{"model": "CTC image transcriber", "train_examples": 147500, "image_size": 32, "horizontal_flip": false, "vocab_size": 14, "shared_expert": false, "depths": [7, 7], "residual_init": "none", "muon_scale": "match_rms_adamw", "learning_rate": 0.0015, "momentum": 0.9, "orthogonalizer": "newton_schulz_5", "adamw_lr_other_params": 0.00081, "lr_schedule": "linear", "final_lr_fraction": 0.01}
Rows from block 2 of a small CTC image transcriber, named by matrix and row number. Rows with one number belong to one neuron. Each number is 200 + 30 x the weight over its row's rms, rounded and kept within 0 to 999. All counts start at 0.
After each neuron's rows are labels from the 100 images, of 14976, where the neuron reaches its highest value: "top examples" is what is common among them; "patch colour" is the nearest of a few named colours to the mean colour under the peak. Only what is clearly more common there than usual is listed. The data: numbers of one to four digits printed on busy colour backdrops.
# fc1: MLP up (model.blocks.2.mlp.fc1.weight, 384x64), inputs 0-63
# fc2: MLP down (model.blocks.2.mlp.fc2.weight, 64x384, transposed), outputs 0-63

fc1.31,235,184,233,218,247,210,205,204,172,230,216,225,212,228,179,215,194,164,215,131,232,178,240,191,251,233,198,220,198,214,217,223,184,222,165,194,245,195,142,160,213,164,213,147,189,200,205,262,196,198,166,248,127,192,216,199,238,189,198,175,252,169,166,207
fc2.31,212,208,154,176,186,249,133,199,176,209,203,237,220,234,275,184,202,189,147,184,194,222,213,177,263,269,170,202,170,192,209,198,190,152,180,196,198,201,198,176,216,205,219,188,246,251,185,260,165,208,165,227,211,216,193,234,185,172,149,235,202,204,181,215
top examples: on a plate
patch colour: black

fc1.119,216,166,244,229,135,189,189,211,230,218,205,196,183,224,196,150,179,161,128,229,237,252,192,187,170,221,188,211,236,179,215,167,220,169,177,205,190,213,201,202,234,167,214,185,233,220,178,197,223,185,192,248,180,166,218,198,216,222,138,161,268,183,143,235
fc2.119,202,233,192,172,235,223,229,225,194,200,215,229,239,189,224,198,279,249,151,177,207,215,197,221,231,248,186,210,209,189,207,219,200,209,228,246,191,221,230,223,192,156,213,167,261,199,192,240,153,169,142,232,227,197,153,226,209,189,147,211,200,216,211,134
top examples: on a plate
patch colour: brown

fc1.216,154,167,228,225,217,220,201,158,216,219,242,210,142,172,195,156,254,181,195,195,228,190,190,172,147,244,248,181,141,206,232,169,174,177,135,250,227,181,225,167,206,211,186,222,215,233,194,203,190,228,176,224,199,170,223,209,243,247,174,206,223,178,195,240
fc2.216,248,213,201,236,201,227,211,151,211,207,196,187,222,192,202,198,205,214,185,189,242,155,199,199,205,222,179,162,214,222,222,221,145,202,215,175,184,231,232,216,209,223,126,225,192,234,215,114,200,160,214,246,246,188,153,221,172,269,172,218,245,203,237,177
top examples: the digit 4
patch colour: grey

fc1.74,171,211,194,208,178,181,223,197,208,213,251,238,170,165,196,152,194,253,151,215,219,178,239,242,182,216,193,203,204,196,198,125,198,175,245,207,247,151,203,251,187,188,178,182,177,194,184,181,214,210,224,166,255,216,214,168,178,172,201,257,241,222,129,197
fc2.74,222,227,203,154,161,233,198,215,210,171,241,174,251,169,237,211,153,160,171,190,148,211,163,232,193,222,195,156,244,204,232,212,175,246,205,196,240,226,168,236,208,189,174,166,245,218,177,208,184,166,146,169,180,162,192,186,248,208,149,176,204,163,217,180
top examples: length: four
patch colour: pink

fc1.245,200,177,249,209,207,250,153,204,223,205,233,187,228,133,205,212,254,207,254,201,201,195,172,204,209,200,176,219,178,150,253,200,145,247,202,176,236,231,231,172,177,226,155,175,158,226,250,173,150,194,210,237,198,218,176,220,189,221,171,223,202,168,225,172
fc2.245,201,218,226,234,179,170,226,201,186,195,216,222,178,171,187,220,234,196,179,162,193,203,231,151,125,195,263,187,222,236,208,190,172,173,199,217,186,177,247,201,189,250,210,216,200,227,186,221,194,190,175,292,266,204,198,210,241,219,216,186,202,212,268,151
top examples: yellow ink
patch colour: brown; black

fc1.106,201,189,250,194,231,189,222,232,230,214,179,201,154,183,212,161,214,238,203,163,153,172,137,153,153,166,223,181,201,243,221,197,208,206,193,211,182,226,215,196,179,171,250,266,194,222,197,169,194,241,226,117,158,208,190,233,194,206,155,229,171,202,171,194
fc2.106,172,191,212,218,187,241,168,233,156,223,183,210,185,202,227,200,163,189,238,210,217,228,197,238,255,244,182,209,165,206,219,205,226,180,235,216,262,261,215,143,201,173,261,228,196,216,246,218,209,219,229,222,219,231,177,226,166,207,174,207,175,258,169,257
top examples: length: four
patch colour: brown

fc1.154,220,190,193,219,175,214,178,253,161,216,172,161,173,153,197,191,201,172,229,231,231,211,188,244,248,217,183,173,223,158,231,156,194,190,195,236,225,190,230,173,239,236,219,218,213,263,208,178,193,250,209,213,251,202,240,262,209,149,158,197,155,162,204,192
fc2.154,188,231,192,165,201,175,227,202,222,166,204,123,218,197,231,218,191,183,137,211,185,198,162,180,179,214,291,211,187,178,226,206,215,198,205,144,179,279,225,181,220,245,210,153,175,179,207,227,182,187,163,231,195,202,215,250,186,238,188,190,211,210,175,159
top examples: white ink
patch colour: black

fc1.80,204,182,144,217,175,164,225,215,262,148,180,194,223,147,188,224,216,149,191,149,210,184,225,164,170,237,208,224,197,220,151,205,224,146,226,249,206,180,193,250,219,186,235,168,183,198,179,202,155,170,181,239,228,218,229,220,189,216,247,183,159,206,237,192
fc2.80,156,194,181,280,242,190,219,203,186,174,185,209,142,239,210,203,240,207,228,212,208,180,220,169,178,208,178,240,221,182,204,166,267,230,228,186,158,199,202,148,183,184,172,238,213,134,199,252,199,178,212,207,201,181,206,194,180,225,221,161,175,211,142,248
top examples: length: four
patch colour: grey

fc1.177,207,226,187,211,163,186,195,192,198,221,225,226,235,221,200,196,201,200,229,185,176,172,223,240,238,200,163,211,162,187,194,131,286,183,195,174,224,202,142,168,202,153,194,157,177,260,200,210,229,214,228,241,236,228,202,216,229,138,221,150,174,239,220,199
fc2.177,186,198,167,200,192,177,198,196,210,250,173,194,189,198,221,264,212,156,221,219,161,173,183,162,176,145,230,188,156,199,173,132,249,226,212,212,258,122,193,166,206,199,228,211,188,211,199,199,161,181,228,210,157,225,227,185,172,163,176,258,187,176,183,187
top examples: on a plate
patch colour: brown; black

fc1.375,176,194,214,222,130,177,230,216,178,230,176,245,159,138,216,162,208,214,183,197,216,190,230,235,163,190,240,197,166,228,213,233,154,236,157,137,212,192,190,195,162,160,213,198,150,234,172,201,237,221,186,226,231,247,176,208,177,197,245,214,227,228,176,225
fc2.375,177,234,199,132,223,237,222,179,117,205,211,205,187,208,229,245,219,159,145,205,215,248,215,203,177,200,170,171,207,197,230,215,153,249,266,205,205,256,184,237,215,191,217,166,179,244,191,180,217,217,216,197,203,228,181,209,191,241,141,219,189,168,206,202
top examples: red ink
patch colour: pink

fc1.144,247,223,204,197,227,195,187,199,224,248,229,197,227,219,244,187,172,215,203,293,208,152,177,243,238,178,212,144,185,253,235,207,210,233,199,200,153,262,212,171,182,195,229,256,187,199,186,175,218,227,207,164,176,207,206,220,215,244,239,212,184,204,165,228
fc2.144,253,208,209,155,191,200,183,187,219,191,240,208,189,177,184,181,219,212,216,191,150,192,232,219,161,163,168,260,151,171,166,180,222,184,245,175,206,196,215,210,206,210,236,153,232,203,217,270,176,195,232,162,225,249,189,193,244,177,254,178,135,200,162,192
top examples: black ink
patch colour: grey

fc1.291,166,199,207,174,162,229,204,180,215,137,177,164,219,161,168,235,209,186,203,164,198,245,192,201,192,199,228,264,197,166,209,200,200,163,181,228,226,129,157,230,226,195,201,117,213,206,206,175,151,159,202,219,192,190,217,238,194,145,210,169,218,180,212,153
fc2.291,198,221,159,234,202,179,190,219,203,209,218,160,171,198,195,176,228,186,173,216,158,202,257,223,170,181,162,203,122,167,188,170,232,166,250,184,142,184,208,171,235,179,286,179,198,182,231,221,226,212,210,204,201,196,191,204,195,228,253,134,178,177,200,228
top examples: length: four
patch colour: grey

fc1.208,236,212,133,206,188,196,235,192,180,208,198,187,185,189,174,217,204,195,150,229,251,186,207,194,216,196,209,236,221,198,163,192,201,197,225,158,187,183,155,261,174,186,226,201,209,187,222,137,231,289,199,202,211,210,193,140,156,184,221,230,188,226,199,120
fc2.208,227,148,238,199,194,226,232,140,145,210,184,210,190,205,222,247,183,215,164,182,175,224,210,194,159,222,199,163,237,212,201,228,184,182,166,175,229,233,199,167,223,225,188,242,242,196,189,165,159,172,246,140,145,204,225,182,131,248,178,208,204,193,203,182
top examples: red ink
patch colour: pink

fc1.363,222,190,223,205,180,203,173,199,187,330,190,216,201,214,264,205,213,154,220,201,255,162,248,133,176,228,219,190,183,219,225,204,174,243,196,172,205,219,202,191,194,200,238,201,194,195,196,173,235,246,207,221,168,240,200,204,228,236,212,214,225,219,191,178
fc2.363,185,240,184,237,226,213,191,198,175,217,214,189,191,127,182,210,217,222,215,216,183,167,208,184,187,202,217,163,132,215,230,187,219,144,228,245,245,224,218,228,195,189,246,198,171,212,270,210,212,248,267,198,201,193,137,250,169,231,168,201,196,181,209,218
top examples: length: four; the digit 0
patch colour: grey

fc1.72,192,168,190,189,145,203,174,207,238,180,180,212,187,235,167,210,250,227,186,177,188,210,245,180,185,162,195,188,191,219,188,199,194,190,213,236,202,238,180,269,188,144,195,138,213,170,214,167,185,199,271,230,207,272,230,178,265,219,194,171,161,223,221,210
fc2.72,208,267,239,175,247,211,231,234,223,193,214,167,227,199,195,169,201,197,169,243,182,174,148,255,184,212,148,241,208,173,173,195,235,230,222,164,210,270,246,199,170,254,200,168,174,190,247,206,189,150,180,185,147,227,213,193,209,201,194,201,221,201,210,196
top examples: length: two; black ink
patch colour: grey

fc1.354,204,240,193,150,186,223,220,211,207,236,211,228,189,165,254,205,216,229,141,209,158,195,213,193,284,209,196,185,193,189,156,197,225,195,166,215,223,229,198,187,238,157,206,223,191,246,158,195,250,203,227,168,245,255,183,195,175,222,210,221,146,200,181,140
fc2.354,206,179,155,131,186,173,178,187,147,195,194,212,244,156,280,223,220,183,186,178,207,177,191,215,157,111,186,157,153,212,185,198,181,179,169,218,194,215,210,190,183,209,235,208,193,155,196,161,150,227,209,233,190,196,205,234,225,165,224,201,200,160,197,226
top examples: purple ink
patch colour: pink

fc1.178,221,231,185,159,184,180,261,201,268,200,197,205,214,225,191,185,201,207,191,154,244,221,194,253,248,200,182,206,184,198,180,146,174,162,221,220,265,171,165,180,173,231,215,196,149,201,221,187,195,205,203,193,254,226,188,212,145,141,191,195,204,156,242,165
fc2.178,183,169,195,206,197,222,264,200,225,183,198,142,164,225,205,202,143,160,227,179,196,236,195,178,186,147,223,242,159,199,182,246,257,179,222,170,256,260,200,232,214,150,153,199,200,155,230,189,184,199,212,195,216,194,186,152,194,142,201,201,178,191,210,209
top examples: red ink
patch colour: pink

fc1.56,200,147,227,185,199,204,206,226,155,166,177,235,173,184,198,195,243,198,194,180,221,137,173,181,186,231,191,129,215,228,193,198,205,162,160,160,245,205,202,243,200,197,280,165,154,238,200,163,198,205,184,164,172,180,166,154,191,178,218,159,168,176,210,173
fc2.56,202,206,188,205,205,200,166,232,148,215,178,222,122,233,176,181,209,195,184,203,170,209,239,187,231,182,206,244,193,181,219,196,202,216,287,229,173,189,183,165,249,200,175,165,119,174,213,158,179,171,224,164,192,182,212,234,199,173,184,177,184,224,258,167
top examples: length: four
patch colour: grey

fc1.17,216,200,232,130,239,186,227,119,197,203,220,192,205,176,220,225,214,169,231,198,225,203,202,193,228,208,190,207,177,210,223,164,126,205,179,192,192,212,192,257,210,222,214,159,173,259,211,239,192,192,271,238,149,161,245,168,207,230,201,218,183,208,225,200
fc2.17,219,234,219,201,206,187,222,207,251,220,148,191,248,213,233,199,234,194,229,182,205,172,170,188,231,203,256,196,218,236,172,178,234,220,207,210,144,132,223,148,145,136,200,220,220,217,197,219,180,194,152,218,222,138,196,234,228,224,191,182,186,186,178,245
top examples: the digit 7; black ink
patch colour: grey

fc1.328,179,238,239,210,218,199,233,228,223,193,231,238,185,160,210,216,248,202,184,194,206,247,201,220,224,198,225,208,137,241,263,206,161,261,229,195,256,140,171,177,221,185,189,227,239,197,200,194,240,184,223,207,199,188,234,167,205,195,220,170,251,138,221,211
fc2.328,219,191,235,178,124,182,177,220,212,190,249,234,199,194,195,232,148,173,172,236,191,233,258,217,193,162,237,195,167,216,206,249,166,168,149,191,228,193,164,190,162,181,190,163,181,217,158,190,177,196,170,211,240,173,221,165,154,213,199,221,187,143,242,214
top examples: purple ink
patch colour: pink; white

fc1.306,235,205,166,181,187,258,187,203,153,203,236,244,223,231,240,265,169,167,164,217,204,177,211,213,252,206,207,180,185,180,192,225,235,187,248,190,224,204,212,214,244,168,186,210,205,158,203,174,237,170,205,210,186,255,171,178,226,176,234,174,199,190,207,107
fc2.306,224,140,235,172,210,203,245,192,197,184,196,243,261,176,273,226,231,213,180,163,210,179,174,181,197,200,172,181,240,183,180,213,172,195,205,209,179,231,174,208,197,150,170,225,197,180,209,187,198,190,225,199,220,182,182,242,136,226,241,247,182,222,227,284
top examples: last digit: 9; black ink
patch colour: grey

fc1.318,184,149,242,204,266,215,160,210,139,243,219,221,231,178,235,181,182,212,174,201,194,216,196,184,206,191,240,187,246,198,198,216,167,252,209,156,169,178,184,239,176,237,154,191,207,202,162,227,250,240,208,230,153,246,189,228,239,196,159,212,198,180,202,159
fc2.318,181,162,234,190,181,234,150,176,242,223,152,239,228,167,214,187,184,178,230,212,202,182,226,210,181,210,185,236,127,230,187,201,144,193,227,195,139,199,271,172,218,229,240,200,178,221,193,228,179,191,247,167,220,241,190,211,212,212,128,206,227,207,194,203
top examples: red ink
patch colour: grey

fc1.266,175,205,219,184,220,173,218,225,178,154,175,156,174,213,220,203,228,178,217,165,284,166,239,195,237,249,198,216,190,145,187,203,186,234,191,240,163,226,198,208,156,212,192,152,195,197,195,185,170,192,189,250,225,139,233,220,205,259,257,199,222,191,187,234
fc2.266,248,201,172,218,181,243,201,184,226,233,192,215,214,167,161,190,231,210,176,204,275,184,153,164,213,168,173,200,205,241,169,176,216,168,182,245,183,222,219,174,178,188,237,218,206,223,233,249,165,180,247,211,202,186,155,139,138,202,242,160,211,179,220,226
top examples: yellow ink
patch colour: brown

fc1.231,165,194,163,223,220,228,194,204,200,146,163,223,173,206,155,160,179,231,216,240,160,221,199,249,209,193,201,185,182,229,203,182,196,252,178,231,189,202,185,179,204,272,206,194,154,146,167,197,172,260,197,178,210,262,228,249,207,229,177,224,139,194,193,191
fc2.231,177,257,170,185,169,200,230,271,241,202,143,175,178,190,186,197,184,162,136,221,174,175,209,228,254,177,193,229,180,187,174,140,191,176,203,180,208,247,174,186,185,241,179,231,193,143,208,196,203,204,154,186,190,252,235,217,164,174,193,205,192,243,210,182
top examples: on a plate
patch colour: brown

fc1.180,210,217,212,183,257,246,184,220,188,190,184,179,209,231,196,298,190,195,218,185,235,255,153,179,217,179,235,155,229,195,216,178,177,150,247,179,259,184,208,234,226,242,151,206,194,173,201,181,211,183,184,217,207,190,214,190,198,165,270,212,194,188,173,171
fc2.180,161,211,216,180,186,193,231,192,178,152,246,175,210,166,216,182,231,227,195,183,186,194,161,214,172,205,188,184,215,237,206,202,208,142,204,183,188,169,122,223,207,204,210,236,177,203,220,121,211,243,196,178,209,238,192,185,116,138,152,219,176,168,197,179
top examples: red ink
patch colour: pink

fc1.358,227,215,203,227,225,179,200,217,186,213,221,206,195,250,238,189,215,243,219,245,177,192,243,220,224,197,235,249,209,207,252,164,185,261,209,222,150,245,224,139,164,216,163,261,193,162,172,214,173,250,205,148,198,227,226,210,201,236,165,219,196,187,167,211
fc2.358,190,217,171,226,190,176,224,256,210,219,175,153,175,229,177,215,221,207,204,163,183,161,273,267,190,186,225,215,147,167,185,171,195,216,225,186,188,196,206,201,215,200,164,123,200,221,180,196,165,177,183,168,241,217,278,194,212,243,229,226,187,196,179,164
top examples: white ink; last digit: 0
patch colour: brown

fc1.228,193,238,215,167,192,170,168,199,169,157,172,157,151,164,190,155,189,196,217,215,181,192,172,204,220,224,165,165,259,197,215,223,226,250,196,194,187,206,214,191,238,189,127,149,240,258,261,183,159,211,203,247,191,145,231,183,200,211,207,220,217,221,215,205
fc2.228,191,182,161,189,110,166,185,196,237,230,236,206,206,204,189,186,182,226,192,126,237,227,220,152,139,233,279,212,183,201,175,226,192,196,212,192,178,184,171,206,154,203,221,193,196,189,209,205,235,230,225,201,210,231,154,200,183,240,230,172,250,191,168,205
top examples: white ink
patch colour: black

fc1.14,244,229,236,196,270,169,218,183,168,275,235,248,164,215,198,229,232,182,162,168,269,205,190,191,201,227,244,180,179,188,178,191,191,173,217,144,234,222,238,180,191,246,212,180,184,183,172,215,197,210,161,197,229,166,222,171,189,201,200,200,138,211,195,223
fc2.14,211,237,184,278,192,201,213,190,217,196,210,211,159,201,182,254,178,205,243,202,151,178,185,202,230,247,195,218,175,248,224,165,175,186,195,186,183,164,186,224,255,209,202,180,168,256,208,135,228,212,227,219,167,166,161,181,195,218,243,150,210,148,175,176
top examples: the digit 0
patch colour: grey

fc1.172,225,175,243,218,205,138,201,184,185,169,239,210,156,155,276,195,176,148,202,190,195,216,160,199,175,211,246,204,201,253,176,212,184,194,173,190,197,186,226,240,238,227,268,199,208,200,206,221,233,201,191,260,194,193,197,217,165,214,182,249,180,148,234,164
fc2.172,196,244,212,233,167,188,182,172,180,243,211,224,200,212,209,225,141,198,212,222,187,260,232,146,168,235,136,205,202,173,226,169,147,235,167,169,211,187,244,162,211,174,228,189,162,185,171,237,168,196,207,179,236,169,189,214,225,226,226,203,173,203,154,141
top examples: white ink
patch colour: green

fc1.335,206,278,210,208,125,215,197,158,196,196,217,205,208,179,207,226,191,195,205,217,247,155,202,233,198,182,198,214,161,189,210,120,182,209,210,177,240,224,232,243,199,203,212,189,190,164,145,206,234,213,244,198,245,225,189,213,227,153,259,165,212,222,166,167
fc2.335,219,227,200,179,259,247,149,165,193,161,220,198,230,186,219,239,188,195,171,173,198,252,222,273,179,197,175,188,211,248,194,243,151,240,230,199,167,216,239,228,236,193,199,237,151,198,166,190,228,198,192,194,199,212,207,192,143,228,141,193,221,185,225,174
top examples: red ink
patch colour: pink

fc1.45,194,226,205,213,233,182,166,200,190,258,234,213,202,209,233,248,178,197,166,196,259,186,213,134,233,251,213,166,165,214,157,185,187,241,164,203,202,205,209,162,182,227,196,143,264,197,244,213,217,168,182,204,204,168,172,184,214,220,207,222,210,257,147,230
fc2.45,225,245,193,211,222,201,154,147,220,218,181,200,207,182,212,205,206,248,166,233,201,243,213,193,223,205,112,159,214,186,143,187,197,181,187,231,159,193,209,277,245,216,209,216,156,180,225,148,235,197,210,204,219,145,208,189,190,186,246,199,200,241,173,199
top examples: length: four
patch colour: grey

fc1.49,213,205,219,285,143,230,147,192,210,180,194,198,176,215,141,167,217,165,157,159,203,192,182,206,205,212,189,234,162,198,207,273,285,200,224,164,223,203,210,149,198,211,206,226,228,171,191,173,190,176,178,222,226,224,194,206,198,199,219,155,185,197,156,188
fc2.49,153,228,232,200,250,214,215,243,219,179,233,208,218,193,221,204,207,213,233,233,187,177,210,211,233,205,217,180,222,253,173,224,196,245,199,250,189,193,195,210,149,133,232,255,247,168,248,205,204,223,199,226,197,167,240,264,237,208,181,202,197,128,201,203
top examples: blue ink
patch colour: grey

fc1.16,198,167,251,198,207,147,168,247,202,220,217,191,219,234,137,204,242,169,245,137,231,200,258,188,206,222,230,212,197,173,187,218,213,152,220,187,226,234,178,260,188,179,196,184,190,192,253,235,176,218,224,196,217,216,213,220,213,166,191,126,210,208,226,233
fc2.16,233,197,203,181,234,154,165,209,170,160,154,175,211,252,188,225,216,224,173,226,170,210,147,202,228,169,172,232,179,233,229,196,203,212,202,172,233,199,219,195,247,199,273,174,187,197,173,247,215,241,183,234,233,181,176,171,215,212,187,268,178,210,137,232
top examples: white ink
patch colour: brown; black

fc1.174,147,182,255,215,230,147,208,176,237,198,213,177,170,142,202,197,215,232,222,169,211,158,190,207,206,269,195,196,188,139,179,213,156,200,162,224,201,201,222,165,180,213,150,177,167,251,221,207,177,233,215,242,208,152,232,224,201,243,181,198,191,178,199,251
fc2.174,227,165,201,232,208,210,225,157,216,220,182,232,181,170,231,197,254,205,232,192,222,224,157,206,191,205,196,175,240,222,179,192,149,240,154,211,188,254,189,174,186,194,162,210,202,218,261,172,185,179,224,215,241,210,139,170,161,244,260,241,229,248,214,227
top examples: the digit 7; yellow ink; first digit: 7; last digit: 7
patch colour: brown

fc1.244,255,161,190,267,251,211,150,179,240,200,209,210,210,205,179,174,227,177,253,183,230,232,157,236,203,201,259,183,200,188,200,202,241,244,204,187,183,175,221,173,229,214,200,184,220,227,218,213,174,230,269,235,167,167,251,228,215,246,184,197,165,223,204,192
fc2.244,260,183,200,190,144,207,185,212,212,155,139,220,196,187,222,251,195,163,227,212,190,136,200,187,248,211,180,155,223,199,222,209,173,214,153,180,204,198,248,210,147,182,205,181,169,200,183,216,258,254,180,250,201,225,221,230,253,191,218,175,235,189,192,218
top examples: length: two; the digit 5; last digit: 5; first digit: 5
patch colour: brown

fc1.315,231,221,192,209,181,169,209,222,166,180,226,238,238,213,201,209,210,172,165,182,196,183,225,201,243,157,196,161,220,241,206,156,218,176,196,192,227,202,181,179,135,284,168,197,131,215,231,205,168,190,205,220,154,214,223,167,199,224,216,171,249,232,203,130
fc2.315,194,216,210,183,130,231,192,186,148,196,207,199,205,234,212,216,185,168,143,203,194,198,198,211,194,196,144,219,214,113,211,200,198,207,169,181,204,261,147,169,225,221,178,215,198,166,195,222,212,195,150,208,205,174,208,190,192,147,188,218,217,248,182,110
top examples: yellow ink
patch colour: brown

fc1.199,205,165,223,187,171,206,187,183,202,110,166,256,192,172,181,219,199,196,231,224,195,178,168,208,201,206,206,212,187,127,186,151,221,195,171,231,232,168,171,224,209,248,234,134,160,208,199,197,208,211,184,161,184,246,162,176,179,229,159,160,154,213,187,208
fc2.199,212,244,199,214,178,226,193,259,215,259,194,235,142,224,150,188,187,204,177,252,198,217,191,166,265,230,157,215,158,172,198,210,215,235,192,214,193,153,198,162,218,255,208,233,191,154,246,198,202,173,178,213,207,235,254,222,221,207,201,162,229,186,174,191
top examples: on a plate
patch colour: grey

fc1.218,178,158,199,242,190,244,166,188,190,180,232,227,194,224,239,167,179,175,206,170,261,177,145,151,175,183,207,142,143,203,191,264,236,192,201,209,202,202,199,157,188,220,224,203,188,191,159,192,221,192,216,179,132,226,209,182,195,277,173,164,199,201,196,217
fc2.218,254,169,223,221,224,208,235,216,209,207,139,201,125,205,201,206,231,256,196,193,251,182,220,224,249,202,205,187,231,179,193,231,182,178,214,264,212,181,211,202,222,210,192,161,271,207,226,222,174,240,227,212,226,155,180,223,205,226,208,194,239,265,208,226
top examples: the digit 4; red ink
patch colour: grey

fc1.24,228,160,166,125,172,212,203,227,207,178,238,138,171,190,192,200,202,219,171,150,244,204,188,200,238,166,262,178,253,172,220,191,181,183,224,169,259,196,196,214,165,213,210,174,242,167,224,227,235,177,184,233,207,254,175,225,203,164,215,223,173,186,201,169
fc2.24,158,181,225,183,182,149,241,203,213,169,231,102,223,156,199,161,186,253,191,187,195,184,201,196,186,200,215,207,197,195,178,205,202,194,185,179,202,196,211,216,234,231,226,198,189,216,194,187,256,172,245,217,230,196,213,135,237,199,197,237,170,104,212,223
top examples: blue ink
patch colour: pink

fc1.238,223,232,250,179,204,165,193,200,151,226,163,181,181,195,194,204,248,126,196,196,203,165,144,223,230,229,184,165,212,151,186,168,234,145,175,113,209,191,187,216,178,182,209,186,142,223,195,188,216,138,214,183,213,197,189,153,214,206,213,230,201,194,197,182
fc2.238,194,207,221,211,226,187,175,268,178,183,158,185,175,207,186,242,172,207,182,180,188,166,246,238,151,223,167,218,125,208,162,221,207,187,263,201,196,198,212,238,173,216,231,156,216,205,212,202,235,217,204,185,201,201,293,156,190,166,223,180,181,163,215,176
top examples: black ink
patch colour: pink